{
  "model": "contrastive audio-text model",
  "loss": "sigmoid",
  "encoder_fused_qkv": true,
  "text_encoder_norm": "layernorm",
  "beta1": 0.95,
  "shampoo_beta": 0.95,
  "epochs": 149.4
}
Rows from block 2 of the audio encoder, named by matrix and row number. Rows with one number belong to one neuron. Each number is 128 + 32 x the weight over its row's rms, rounded and kept within 0 to 255. All counts start at 0. Numbers have three digits each. After the name is the row's rms in percent of the matrix's.
# gate: MLP gate (encoder.blocks.2.mlp.gate.weight, 576x192), inputs 0-63
# fc1: MLP up (encoder.blocks.2.mlp.fc1.weight, 576x192), inputs 0-63
# fc2: MLP down (encoder.blocks.2.mlp.fc2.weight, 192x576, transposed), outputs 0-63
gate.319 096:155093066157168141075132074142103164120147112137140168140129112139105095094120090119180084108177082109125089126206124133127089101139137133083167091150094110198126169162157129148166102147137110
fc1.319 091:110109118088143149137141140138153079108152195117027092127149112124116160115107117159119184143075131123163094109109206135138118115090126159166137155087142108142170124141106129138128152107174042
fc2.319 097:135123163148151159075115174173098134069091166154097190132096095173147124141188188115169085103162145138093147091106116100144140216138190103069071150109137131148052140187166093179130156158077134
gate.320 109:126120176130127103167153126157104076124085081133070106157115100132118076117160143201164138117115105103164133091161153123188128069131089105168178204123144084186101137131118125089144133061117167
fc1.320 107:072170106105124067141087139071130119100147150128110107121093111105104135182107117117166091110093093112138098145159164085133116126151141132139118091077108113168082161100159115128157143083077126
fc2.320 107:069131140169119158112145114111169173134106116165125155148185103087124146107048127135158072135199151157124184084166130161142171080119104115100132161159171117121124023146149109116091114140139133
gate.321 106:111131145095151129126151140107098092142083165068098157103215151165190115091120140119115151099189115169035115089138129136056163165138156123095105166131080144115131141173143115066153143098152226
fc1.321 107:141091130130090110110176106136128170100169118118190072134091112138133132125075141186158113092134107154087127066127178102104170165132096151104121088148165111089144160181025135126136173151119164
fc2.321 107:135174191125127124102135148100136093156114109152082130090088103135080130133163182106132138101138146120175171149099146093122089155136124073158088185171125158175040149153145103132098149076131131
gate.322 104:143099114103083069107162127144108117142112111087113115133159138075142159145095128160151091102181147173101105102116184110135094068147113140076106101145142078135124116100105086098116106117164096
fc1.322 113:150122176101124107145089101094084133096122115153162184119114140106108114059092179110145148168043139175168174081113115068148093145128135122171164142109082142108135100130140123149119165154166190
fc2.322 106:078196000161138124190150201134139121145103123129098153110078161081165120105078128074127175153096143094095146078150101146108138091110117126156100122088151144133090122084136145178133059129080118
gate.323 094:113120109100125129148138169196138087159142116107097149114171126099090148061131101127096113114168128084155141086155111099107102118054129119057076183115122158155154200118137132111151121166138105
fc1.323 094:049052079152121136154117163166112168101101107115109122154067167151116059169138134140146158121092190158157117125121109160124153170196154118127121076165149111067113083094130124173169159137153120
fc2.323 102:153038048114173152116133165216130122137099128074124110148132139105112096131115092131160142184170127115113118094109154163168107162105159170167103114118151118119116117140147183049174150139115172
gate.324 111:127157134139087141152082054117094161111073096155160118076105062117064036145141085158119139084173156133130121146101101117199166197110189093149086124148108124100110111109182169126136120140171187
fc1.324 113:140102151093094158153114139137124159119093068147185135092116122117130054164156111178080114087190124117106184152103155121125170162064195143127129128151160094059077157113172179145092118086110141
fc2.324 090:117132091142132177120132083173139091083112164177083104109163103132144141109141148090156114109176142147199140166080059142109082132156122099116139157166070191114159056125119113102145160202183143
gate.325 098:103092114196134153111159146123120096137162143133063174135105151120086144191120200180061143140113113121180112095159105139120120105149132096159177091083076081148152129110118120171087096133138114
fc1.325 104:122195089109124167127186141170164147066081151107122120147098094142118084143115082124139156125079091092154116124170058154175138118115120108188148139176138140133090138097070089102125182112155098
fc2.325 104:126128133103206144100113116121130151051148142169129065096193130117202152150208156104081087174100144132102128137158157101105155157127159140114152169128043104120191159166121115155145168108130055
gate.326 108:081098127096069174090161107119125150083143055068149102172160150146196068101122128194133160108118141120108156120119137094140097148140168125084188132131184055136121157108153075107123117119100156
fc1.326 104:130118179103094132218130120139129169084156152088144099167146148165085102097123161160146137085119131143141116128128110123113162115133113178109115093122095123168104116151131139161169137125126161
fc2.326 113:174167046127127113251147109088115083083124101088084117141094105129070158152127106081127153139144179126127126084148133147098108134071125099158099151155090125119062145105131118110169167126083130
gate.327 100:154139106151139139128129123189123088098088110126108184146204064142125157131120128107145188096115167127154174127093117109178138143147106140151174134144094167202104141144115075157166134122132138
fc1.327 096:075119131108138146130123156138119099156078124129139128156108067131125122101148159115112087135159185147130142122121147104114112111165151123124141151112027142163089145105098094130165122130120082
fc2.327 093:128066053144115165141152108111072129101170081110142151137145139124105134144130122052160160158161064098100089132134112072115133071114160076116100137159113085122146119135155085129106081211136123
gate.328 087:100043092080092118104142167093148146156138170102071095097120161141131161126141137161084103129139171132094083088067076104156088189120239146101150157167096117155147095151121170132145150121132113
fc1.328 093:084137113119102068147086097157176120142108091089105158077124139114132081170139121181182132109123156171142142157156088124089116084162088142136155144139156097186069130108078106145204155095093141
fc2.328 098:169175142130104118152170112135144145112158121129126163124126123161123176109141181128109162079180114120093089144087113171134155160181092117104131116156072140156146176123141089121103152209098153
gate.329 092:114138113116156155077149175140131106167196086090126149103196103125120084112143085130144139137138114093129125089123148099118150136109110064125201163122063143146105127130186084174115174107126120
fc1.329 089:157099177133115138168081098150109153121151120088143140159132122106208082128131101143121150101137094107145089155034106123095127092136177130159204134179116153143091142156136086159086114169129142
fc2.329 082:145169124129168135140114088157108153138192138142137143161141061121145107106097103126174099108113101142167139113131074196158100078154233134114176150163165152108105146128100136108117096208157200
gate.330 099:126136097143145107133153114150172124102112140084078118125108125158142142093160179121082121142144151130113140180072155160115174147138110129115187107164130131129118140096095111120126124124084114
fc1.330 104:072065171101138122122130083096082136094153106116130100161130114150178117194114054099105138104118148175090134138178058111163170140065172134134144133085104113142075128145095166109113068132176147
fc2.330 103:090109082145144116120152051097072153104119185100135167153110173170137124104204069119132146133131139172136090133126153183126105116118073124129100143135122125146081156178127204140134150119132159
gate.331 094:154141122101126155101122149190100176119108117104150140135146117118180130118158130128119146173170090114137197076128191106158162113085094073104110159102170149184077066078077101118093163169161105
fc1.331 095:088128128066028138123126107137132155140139111171136111113151132153099092106116115120148119171182117097202121096110193127139152115093148157088120140152130071110119131110097111174162132173148135
fc2.331 101:152112078121109114144138139105047105094076112149065167128143146161166109117218152108103152134144175114139055126181103096098109147121100122118121123106171081142106125166050124164109140101136130
gate.332 092:151076189155120102088148114145118043105101130102092127149130076139114116125176114164146090060195140118109107111115158110139114142143056167094105174150161170165159221149126126126138132138129106
fc1.332 098:180134122134129147078154099112112198134122100127165151131156168140169104106112142162027132138111162161148167164088124112093098143099179130094116123107134140164148116120149158185110101142107151
fc2.332 108:126155070097138164146128107096221123092193180165122124129104129104135121130131117128124131147097160145025116084113084147118123137173154092062109082152059126109072073148150101132111097141155086
gate.333 093:123079136144099168097113124128115178124152160151119112071073124072092082149159130126065118121131123098123156112153178112145080092132121106134110118074122114067079086155137084177145101119178194
fc1.333 097:051114154111098124106138147123087089206080127160079158070129124108084116164125099136126094051160125128113057087128126135170070132129124043153074150104080145092088160122095087123124239130189146
fc2.333 091:153105085168143141158168081087215093116136176089084179144136103151126116148122195127106137182128091127111089099115114155131160121185147107125087143135113166127068100113114165152061052177175108
gate.334 103:156143109079037086111113169109122142155151119139169109172173127144180108159176207172126145084140157143116101094130127107115156097123112104080142155126128074154136129134165118083140181200167120
fc1.334 102:150111158117184152089085156175069130175180092121144127146085118179150100138127140086099104116131102093109066146127130116124140124149132160154127169112165143121118118141128170178126127144125165
fc2.334 092:076137113119179130089087155160169139159098153123107145179153090122114135086028146106110163166135058139179155142143106123129119125191113139124081126130147137126145107162072129085130102174148097
gate.335 096:107109127105171132174114171126091103127163100153140163108170139091108136057142153156094103101092101143087161181107142045161093114132124173130194150081109121167045092091143167120096135127067175
fc1.335 098:190074131138063118116177117077102211115185118146130123159132160086175099085105139070102065109117130109111162127125144115107159152091170129134123134105144149170104143122031156073104161198091078
fc2.335 106:123182225166095100115130188125098140112137128039132142089106147120103148127080089160122123149120131141174133112120156097122096110099183142148139137172114055128104087071104086158086111177158156
gate.336 088:160126126135127088181096159144055152132118141136097067140160100171138120155071132189123215153113099102147072180083120160122082163172094099110130169143163119171115085147175095179065136147154139
fc1.336 093:094055139158142138180115162085157110149135076137075165117166081135124107101126098113125089130146141144134176135170093100117151142137133134109166095118110125136102101129072181107155098154126128
fc2.336 091:084154133135166164051122144071069104098117144082085127146098092122111139115176148129092131120124106119114112137110062164156066100060077153137182108109132126125112104097115149102145142084157084
gate.337 100:077145115111113120096125159138124142074121116105171158112150078109141041130181137162090135091172131101132060121154081065176162173175163138157170146111134108114058188091127117096121159121118173
fc1.337 107:119126105108119122111152154126119144100124168153157100140150093084093064074170166112073155128166134099084077085131125152140129109164169160162131140126136098130058179086099133116140119117067195
fc2.337 100:134118174131075108125062121095169125161156110089155075127073059156123147196061138084135060142082099104093121136083132166093136166124100108113186126091151105148145113161100126128088091131061106
gate.338 098:140122099148117106151162116148139144120102130135095122149080088085185113176162123115135185093140117029148135151105124136118170105155118144133128113113127114137100150151083104161123098152152183
fc1.338 105:124133178085103111099071137118108068154098104114186138157089119163086165083138071148144084132120157155137157075092130113135094068146119088125069088132115110110136147128107171106124079181159087
fc2.338 105:171085111175081176120055117169064125185145132120174182116151174171088119049033157109115152160156131113144060106189164148131073125120129122079113159142085135159149128114141188100110096119105093
gate.339 099:150118112124083079134140075118193154168178134110067122171144146117133058115062181119136056057165144142164118091152160092158111128075114124134086168149126130094092160111165139147123113138147073
fc1.339 101:165111078158132103108095160166142126154102178157115149131038116137146145048101190189114094107140099133099078116118120083135161131092136181093209117118163127163126104110080080131092134204178137
fc2.339 099:133085124138119176149122161077145158096107129159097168129141152145119175116209121156142081163137108099092135130083127169102111040130103139111124116147130162130094097186131112119104128160076112
gate.340 088:151155151177064116103174095143146182106134132176103127167069133095143085123169133128140142082162132164164090122124138117128189112136142139099109107127097143097099089156131212178078164078133065
fc1.340 087:169144117108125123132121103149135130111144120191110121167169115150150147137123088125106136117160190167048081123121125076150135139049137112141080101071157155098138100207168200111102178054120122
fc2.340 083:154102131163156113135162148146102172120154172104106106134104136120147184059125104143114071113109105168120132108141105102148099147145178054137131165132156098139150125144127056127139109118128124
gate.341 104:134142100153109077045125115173100137120127140173183064031163135153174094133157107131114098154126150182141123146128121133084167125134143180115096159119115141173074169104129113100112142109126138
fc1.341 093:118119148158149146140126031177133090109192139095148071092148158161150078161108069168186169086123167073135118124192101131152106116153099071185168128174105103094097112127158109101126136133178126
fc2.341 086:081111137139079064231171104141148169096126134122115143178157122074100121165145142182149126117075168158160112129143121078085150123083115198128156117086133114087142134079112091158143094140176149
gate.342 104:127048158114141118084144120104155114107164138138153110132061116166148095113129190158133074127206152141086130121140128151199094122102141110089121155162111144137125152120132118120131153142132127
fc1.342 102:152075137113123121240125085173117109156098053091111112087137114142137135115146109135177131096118182183113123137118125147143105094143095140119129094130149180083152179119142098095175182110107163
fc2.342 101:118113119147100126171174142139108097134175103165086144119158114196163117143124160157157204095135119121158064131110110115166147126212107101173105203086058137086108125119084182129175110148133096
gate.343 099:124126139169076131094086164124101112121139057143128144177088142164167142139129105160132180090186130119154169096114098052084135139116155141174113085115074126167185102101140117110088124091141149
fc1.343 099:110133093102128173105122148126152083101140149130125074155155146091136174147128126098134155187201110130073088135091088103153109187117117155063140131115086156092185175154125159170103181134101117
fc2.343 095:153122228131156138138143250146129117054161168143114107134116129166108113090126136156149138132121135096051137177161130099121123090101116108087134120167127138163155097089130112112142127139130166
gate.344 111:162142144147056131106096163074075162124125158089137137078125141193145076085140139144145086117106092084082101154093133081117205179121169109071127085126111132123111143111108119065168103136144121
fc1.344 111:154124064109072140134135058090109154120184130117124184150113157142147138136103095111083088113118132170138119132123140124157121095067059116128111103144135190120109077146124133110121132170106071
fc2.344 103:120196150086122119183124112107114093157166177066162156206170102121113139122070160143146130062076100167138124057118157208151148159133063089123131092157111165126137133173087150120115114121095129
gate.345 100:157101120135147078152157144127072111112146190115124137183111152081129139130093158150135140070131139187142140128144101080157175083133131117093113162096079117145135157078180171118154140148149113
fc1.345 092:112081116129077103134086120079142119105144108165146123167106130133100085091098092099069154147061164087136126147084104105107136149145160125091144147052133151139093085170164119200102103089094176
fc2.345 087:172097160101132158137116116112083097125135146085164133178202155118142159133100105099151076085191165181093118150088143132180144094147182094135213106170107185140127091205076136193122136093204167
gate.346 107:141086070122122138104104120104088201121175087115155185189122154134110136103105109114126098071152186153133072059156155073111102220081128104166148105116107089184145117163158093143160131117109160
fc1.346 109:177162095113141081195146153090133124137155101092164162168147136131152118085142219112179099065148171152170164166119116134110157113118162124135160090190116091163146065147150131140129128074139148
fc2.346 106:112113110110127061205147074137113130131158075113136079169145122160149166077154102177143104174136113124061191117156164153119147144129101141134137115072107110106116152123090167120100130110159075
gate.347 098:119132090142123109113127123049115153161155080124135118146132122137080080106152153153184044093121097168134158109107142086135150100115152144146171149131094163115089144128088093128127161066107083
fc1.347 097:116107134157121133083153152179111153106084100089142127138144082112192161080108111151055120147107124137120160123155142175117102127142099146150076131102131125174160146121125153174115160194180117
fc2.347 095:107159165170177118146154053105093104136157155104121128147098113146081106112006108144073135132165198101135169156105126139098123080106111114144108131138117120171136108115098165163101150132130135
gate.348 099:148080159113125113100176108101063073106135084084106132135163161126132123121164147151103081137143133115156155130099063117091152130126185137161158150115142157082073111072118123112116166167189147
fc1.348 099:124141117129084159079161090134081126122089107143119139132169151181121134171131134156090081154136148085103141097150117170055133165137111088137120098132083174143138205103155153126124170161163133
fc2.348 087:044124146115116085139153195096128126154142143140140119104139136160162083112077164121118103138090182168192126124120128090119143177151160155146107189132135072109183085183076172137127120121093153
gate.349 100:153121115156166152098155110170158123149076105144096077094090072166104133095149122125176157102183135153158075136147105128142103133155132107148114147182158056080139169114138101101098142134161121
fc1.349 095:193165133122127125118090083138100133118131153133144097157113085095117208083121110123156105068170140126087171158170097045110140154168129092111140159131133134062095125113154095101173132130138126
fc2.349 098:184154091154177065132108126196138103147146161137141103136138173089117133132092158101110161105128141135157066139141107133088134135139156087103193095094178112116125155133119116096157123103150081
gate.350 099:091147089139166132106158131177107155175100155093119165168119116150103081097143131141152140099145123086121208107177101140136134151107092070176130099169152154126091124158145103104163094120118095
fc1.350 095:119131143117089155142120054143169135173100187107146111140083138157092176116096120139100131125160145132077093086126129077130139146106156134136095095081161175168166203146163161093145123170109066
fc2.350 102:092123096167079144097115126135062107175193085184163088177154149134166118122172084122124126109131130136144117129103108077176086116107177178140078121121109131194181102124118120076084147125211089
gate.351 101:124139133126133092147153082128151069198116101135143114164079061126092195172137100203137098112096078108160100141155099157120160113117115130119151142132100092151029165177155089152132147127111092
fc1.351 093:145161141135113094131168096132126165102070107117068169130134135113188105170153109159179134066106082150130073178210127160126167161145123123122056115107098119144130161140110102123211134114129138
fc2.351 105:204122172160116085088107141123132158138098148106134135160172101099100122159162117063133124117123140206087117070176149100110125077104171112119114212197186068080119148120151115186083110065154160
gate.352 088:145115036083076128142160158194110120175170161134096147112091166183113166142157099128134133107114128098140129121131093156116132179122156101077122173143099096088038112161126099116104112124096049
fc1.352 094:155192196132100110155185162196121121103118097104123093116113128165187184131088076137172169090130129157186084125143152195174124155142110105093131172168149114124171066135097133133165155119123095
fc2.352 098:114134000162075062236150138073151098168164139098135123117128143149133127103197098120114113098114122142100118150089121120103135065148127134137139111118114163071040100121109141106122041123108099
gate.353 108:125104124130097156159114150159147163098120092120157076115122153135071140111177103148103061147108134120055136181101164046079167059118125155127086147114102112175157090087170073157068062168124123
fc1.353 101:154142148116158087092141106080097066140118108178124156136105154111140113074131153093206102149168167166199074106150148188170086140112134182180112071157068129100140163092121154088104120078098133
fc2.353 111:141063132084150124119129145173130121127136167156148084162163180109079163083088144131082118132180171099121172144100107174148142136093133129118117122110132206124179145180102168104128135130199176
gate.354 095:129139173152165131077139199133153071085049181087068090181102131110146088210134094122162110128140090103119080110131146169161135128153089126091129135165048170154075166118124157142142156093122103
fc1.354 092:137124128164178190095168113154135127104150132136141163102114126110092118149136139123115071113083178156116194104139129148149128131133148107130156021116034151112142153122123157193089126118106182
fc2.354 097:070250164115211158125150156052124097146107154136094100091112147122151151130194134111059122092144109099108117159074060097139156151145136107119144062164162085080094183138119138118142090108108140
gate.355 098:156104126157157119093191078138098131130073092162103155135104211131115165100109140134098126205102178166131147105080163154122163160212108110169102132188105113158139138162071160151117110099104139
fc1.355 109:144094144151101134148122096083153094154150156113153130112154118181179130084127130193146129110133115166139162155133122077096055101148125076119104128150142090109182155077134084192153139134098117
fc2.355 106:143133174101131121137156169132076088182126158102150143104098036169140114086081128148102137140127200165113146138141107134108104120074164137082162145089139111115158096148126083135087155179107080
gate.356 102:175077130141111130067179139152125159149112176145087159190124098159125114098061130060121095194127171077131168116117151094143062062143130142114157151149115142173076132124089109179112120051147133
fc1.356 111:132123158098099073138115163152091080067137068091155117105143133095149120178064102062096163081106151134108195159127107138126111100125149108128116096127078126123122133161145157157110140109142155
fc2.356 105:110111111189123085118171139130126108101181125171073107076124122137091158134149131140124186107157128167117090098150134162122174168141134155135120140155191052101098169110109182147142144163169125
gate.357 095:156113115126092133106121094186099189157145107128101108113119167110122091114119099079132129091129151087125196128165202142128131084142182153153108180100079158138108129091150086115086110180166088
fc1.357 097:115190162107076079123086156118103215206155124172086094132033128199157170132127068098153199075097118125167109149152186145139115144152127136169124103087109085113140140087159111153116092126138148
fc2.357 091:111179143116143107153080112157203121135119158093200132122124165093156156102069144060129137122117157130101140140135133172166068168150128118093122134121091121109133176136161055095118066118147182
gate.358 097:187141142088149135150127133235142191113064108154134140095182118100152085093161136073151137116134129116129151146115127132121163152155118130045096125138130137128110163041092145164119168119085103
fc1.358 096:173170131125124108148180174128166089071112077225146137145164059171080099180150118146166101124078156117095093165147082198192127131175136091134108101136130110110155067129120242133147123130181092
fc2.358 093:105127106153142160082116088146133126131131113127073084101125099185147160164199127177136141127112178139185109091083096129151116131112137135128142100156111112122160126191146197088165132097216137
gate.359 104:153125087121095115135097161069126114154117123119090118122168111136088080111114190102063143153082129123133104094146100136139056200172103126103091126104159108207149160157139097147122142116109079
fc1.359 087:131155125129067132050149154165123177112108116108143161095169081175151136140153140145198146178161066096127127115183156139143170120142118088161153128140160175092130176154145161092205109135142176
fc2.359 080:165208062168111197155066156100160103146141095127088110116120106113106179094171132107173118125125095131120109091139089086118126086128076189115128057107163086149086207182109117156128141149105157
gate.360 098:201223204197172175171188101166110123142073145164056110091140151148145139192096119126091139128121121105125156117139109137117166145109099106098137083082134177116130159102159139107126123134122198
fc1.360 096:142155097138164147143106119054107154162166145105156152120149101145149120108185128089041087122137131117122151161092184069096056157117161131140088134106078086119078096133147077159092094126107115
fc2.360 107:106051103117037084071126125175098147135139132117199157085153076134134172125059113150175132090104183132100124152149088107110119118143134121100154099100140141176177093118168127150154103115126110
gate.361 103:107149080085139102038095150130149126140123087154177119137111175192128065107170149108081150156120117117130111118161119124142206111147117129109121135160147073139152132088148110190110111174090171
fc1.361 112:093196114148099134100085144109132101128178152185106149075153104174154117136141134106131148160131153131157122118155138091096111209131171157129087166122117078153152120098127157135160139110116150
fc2.361 113:153088190125139078030139116135142132084119214153094147137074172128142085173111146120144108155147116121190124162148072070146152130121105146093155134109164143122117108097111162146117145168066142
gate.362 093:171138138170106146104109143169103192107110084120114098104116164129199109118093135146079091098142165191075119143109143109150106164136121115081110022097161140080113140152133106101056103146099117
fc1.362 101:101153083137158119137196126134079175119152150091202167083082106137110139151135146113115174125153101062121105177164191170117117114113090090146093110158108116118151159154139085121124122199131123
fc2.362 095:146091125065122142077099175167179088152121094130133111120096188108112152137030091136148129148125158177145136136163119124141188121224114087108104090185131136076159211144078144087137138096102127
gate.363 094:255152199147130193153133165160109157087125122183078122134122097142124119049139129095151177112104163153152160117129168149140164116143120113077114109145158174153106110146139173147161160102104108
fc1.363 092:143126169110151122056135158099112138181151150117168110157139155132122188140107157103076128129136101094071154125055142109122119096121140143107156087153112151135113170160133111173089091178110138
fc2.363 100:107158146185063101132173078088177097085065127184135118167112095120107128074169136132114137142115111098114128119158152108148158139155112062083135169167110084130081128138103087124146085123176075
gate.364 092:170089093137119169111198146143125102129189124131093101118144096160106133111165151201114164055152175142132179132134107091147119109176148108142134161135121184187145134147142162124062144103132132
fc1.364 101:117179150144157038128095129066128127122161206085101099133174133046169139140093085048137118165167083111180138140120155124180117144118093146131151111093118116106098099121088107116165081097135154
fc2.364 103:179188050172081104165076147181119123109119110120155134138069135135080131137095061091146071095144139080093148143130150154102096149141072125130119080101160132116086177103115169167132199150059146
gate.365 101:144146099121153113099107159139158132077124081132142087162093164163105123082122157124158080123150104117163153111100095148193157133123164074183098111115094161196069170201155152169170119188187043
fc1.365 093:140160109160155115111080155090122129047085099137166111107069125168140079122139154126047132104108088128204141112084103131155164167126175098136151157078170129162126145121161193129121118180171079
fc2.365 098:193058108183156102086172107090142104109097141103120125168040117120109087153159125121095077075140137139149159112103134092126140139189068211122123124132144092172115091148116104079133116108146154
gate.366 096:112144073137098103127135148111125134120170082146172145148132119089143128186112176121116139106125134135108104132133100118140106180110132094133116172145113155141133139105103171083130138186143137
fc1.366 101:080111114082128138131166161154167122117202128198134084150178146100132127123080142107123169125115077122188091121153143168138064118188094111054111121076130129157141185153157095117142167141192156
fc2.366 102:130103104118091193125092110124167136160182151050170124119180099135144100143164096147082114140129170116128101137092170139177143159101103171171163114098123135109142167142122148117200098150145133
gate.367 104:097155108135172068134178159117134178127143126152160106091128079068145109167213136136147132127146158137103160137110159159092190129108127147147081142083168167132115154172166157121150151078138146
fc1.367 114:116108160152065164103079123123113135166101117134125118109110156171103173115107126142105087117090147129151106125119133080140118078124122117098128122162096073175135063141111155056114076116092105
fc2.367 106:123096115182096193130069152142100120164098178099168213119109161115101080083036098053147134149116144140163109085171089136087138107141166100135119084075165136072178094160137140111108104150121103
gate.368 114:123170153150178128146099107135116119134100167111126113109075085129136134080104112126164170137121132178185115177156104098134118165164099142141167165153155150116153166133128134152131143137104096
fc1.368 106:066101089139086171145111147129087119114076112111097154147108166093112109180141146159136133170064120145151176079121125147115159097104109147083083155122126126142173085197085061184101179110096121
fc2.368 114:117120162135149160151162144090114080136197124097174125143181058116121102176092124142100103104143150110111133130089188156123178159138101143113128143126081157146137090099151122071114174161149163
gate.369 090:156122092113173160093083114155047127151092134152120110081158106119180120165178140078146111136126110110109093121116138134138099154147132111128102170080167134163140139124087118060101112114119192
fc1.369 093:099103162108086107089095106076126148080037117160110147136193061130094152145059107147114112161115122132122158131119108110074145128207121101120117192148082120093077142145133091126110060137131162
fc2.369 092:125112122155122129089175135086025149135064066155090148078110155148134156135205150092173114100156127149147154118064123108119167123109142139139149104142158113153136081179161126117193155128087098
gate.370 099:111116121130110125155121169107086099117119174043155111100088122089120136118154167111177153106115155108167103147130144131119148154142093106161039085152141133129085071146092126120122136161144080
fc1.370 099:153120121125081133151135138121120116083150212116087099117126127136158119152097105206139134147158179089115119105155144160116068102180200141118086135121164124147112119097160099090116137217154110
fc2.370 097:100108163102161125117166109142088167129135164211173103148106171152147143108172096216185116137112126186105144110149120149153094089059147097087136121155091064129120132122161161101139133138190134
gate.371 104:136165123130125062114136081146096141097127119107110119154089139117129125108157123093127105147061140132089162133158105151106158130148133098206115127110157193139127182161125163159149067169081129
fc1.371 109:103127093181080122091127146165076142146121160119114103135129113179116137071092150205148145159112142075125169119186093133154173082162082127172123142135170137179132135111130115148166129185111113
fc2.371 109:095199107152090109176165057019125130193128049125169058127149148115140157090155116117154170188056109135164095100115131142104118158119104144106146101132133150178127121106115147156093177107175114
gate.372 102:124104098161174065119117069065125134075098105146120196093107107051119129165134099104127113145171147132191101089134129171151153143176126097157153116090164070137121113162112103151130104188155139
fc1.372 100:107146133121106190082166176133149151190072090172109109127146089177178127122185110076091114136125146091115176203128147189167149106083112145120103091163114108145150154106120137109178166166108119
fc2.372 108:183082113203125124141120080205166109115087173173092122079085130106168138102089125142184087140120141115088160089171179108108111118155091136194153080163095185165069145132115126170126174091144122
gate.373 100:079113121105088181098125100095171087156153077102158106124133107064102087129165152149079123088125170101122098122119121108096209161106117134131119084136103127146084133095138123142132078137171115
fc1.373 097:161129075136103197109103098151120116147128144116162090159074139095164145106125134127112135075174091111121174120163155147160193138085107109140147146137111153179200154082075133081140141097138112
fc2.373 093:132148159115164113089106148107059114110123140166170139123010101177116166115154093099144102169148135168087167106113096093128065128103079109160114115128209070160131114099135085179139104138136108
gate.374 107:147105158155107118153138120118068145142151110106136116119113158094102167146119177139130052097086169064110106121162045080050163120132133136139133142079127039111163107134150119099119105083115119
fc1.374 114:072130129160130211121086156114095092111151166144098156126136130171171102144199142098101109089108133127096175062160174132092073125091168156160060108160114172126167183114141074113064153153166139
fc2.374 108:129096127115144142152157167160128111114180089136177122131180137098134146114105074120091082150131149060107189136162132134111163103176135113085115156131138111127160176149098125094108135115114133
gate.375 099:149072123112164148088134109166168116121134152108160161118138076134133148093127123118161105149147115160175131122174089082066156184168138115131167110137153161124143132111193116139155135082178151
fc1.375 097:182119122109124106136134130183178131139103173140125127146054115134145156087158130124176130140110149149182150122115118114093133155151130140138157128162148148113142136123182039163149158141171155
fc2.375 103:165119205123100141112139161147157105135123171160121117091126078094128101139007108087146161197135115111192101144151124123135119161146161158131103168078139157097173057115134131076093120128106124
gate.376 104:100138106116134141082158068135065088127077054159134125155087111128119108092108101128142107098124129124100089138152095134112193143154100120218147086137115141096102103141201152141117141168097136
fc1.376 100:163090147110093175167158125076109090109105194125132152169122102146152106168115191117187138112097140099138169184136081160129118129139090111149116082108141095169135116171136091048167172109114113
fc2.376 101:166124180132140103106129129109112142119144111070081129140164135117131147080136087123119160120121086106134149120136241105106102138059163121167123118119170122115129121162142128226111107151092121
gate.377 101:135109135081128102162090070091067151141156072182156139141142142120109153150145143167161121073170119113117091129067120157089158166132079082105113170068166101084112164162180104133110085146163159
fc1.377 101:159113112136132150058188135141129084146103124105119185123157138141132121129125096073133149139178143105146122159198134136053107126123047127164090052150103117122113146160131116124136095167129172
fc2.377 114:107144117085173152120127115130085090155128131143133115156144129086107146180136087112079169119128098144110075173187131119170125100131133110106122132148106121084085147095102111132109144099106118
gate.378 103:146141135098117111113096107145109154150123071183143142119109139100119123076132137153148120078142142172171126076066166145127066068127112105129132139102134154102091210122129159123097092074133190
fc1.378 105:173165115114118110164115104116159171078137100120117092108104087145057117189119109162094096138103129160093105136116086072146116161123186134083088165104130104196105114081127171146111092147128130
fc2.378 106:149115168162139094139101144128134178156152150122133152142172139139117141089109175140153110150126153106155109139072063132075158159068115138141119119112125160153191111141158126155163137130156105
gate.379 101:128123124138106101161120118157180131094119101099169086131127108100149140126071140106091087192132155178078179174138134098172076059099129137119090126144098138106139135146134082191091204110126169
fc1.379 094:151125131073143137090142112137059165144155143134119125117136097126118103089140173136172178136179129117154109067089129172128154184146168148159122148177174103121184136092085131102179126088159085
fc2.379 092:097098078195081143104159111181138111078154099149107129136119185081159145084111112125147117106089128100129121138157165165115113106075179139125126178198163143114145127153163109118165160153122128
gate.380 095:138128107129107146061117148147127074194063167134098158083144075176193136093124136162096139147113062097127069155103093122086153099162123125133166156109190167109140171117132065171091147122094094
fc1.380 103:126132179075149118169097164145094160105164137138179150149117137150095145125152118137055111134130113119136139133140103099120069068120161138117092138170080098152109097153058145126135059128177082
fc2.380 103:165179135128145104147121204131182093081057150158127137154101090114163128132057147184134149147088101114099049156107098096146093124073136159113115121121188120111119162150122117112171119133176104
gate.381 101:117166107129130138102155077168109091110138084114075129107081104177147098135141116140092160095104106182067131169086104101118101146097166127029161159195066156135170071184126094089155141136066113
fc1.381 093:139107158112099170093168180140130152149111118118111119114049144144094141092148146095193109134172153147230127146154114148133160130133079130153090106092119126080126100111095134162084056121152161
fc2.381 088:119166107179098144174142171177111147141089144172086128156177153110127141058229112121151139153169114154147147145146161120129159118135117114131125165167112124105082124112113106173120101113177116
gate.382 092:104103102137091156116178100135152093153108130156150073124137094166089062156094136150139125104121146135157172175185123105116124140075148112108140146139091124240125109108125137090060106091126067
fc1.382 098:179191119124066154124142180141202106127108132113089083110113155153116140135071156106146087136107111179158166139152111110194101094105153120116149158079119094177196117125106074151126167139165084
fc2.382 091:114145118085175117154189135156133083145120112139126147076099131113130204164164202099139155140123113091137113120122161093118108169086136086146101129111116148145176145140174079128108063102155178
gate.383 103:136121086176121122101200086138095194107076132110189114146120149137103121098196119119143102124160122152096145131107141150108139069171144116120108116145090153094138130080111124141075109077117124
fc1.383 101:135114130127120189161107138151072124056108132174130138119182146114181160178080108096145089126106117110153085081128182128185097163131107168139148145094133118170093118138098128114109118128169151
fc2.383 103:138164146125112119126159130166150124076116190165092116134100162140123136180128102155150186137102106108179094135095099189140131109143138148120124135107102115140041232138170149181175133157114115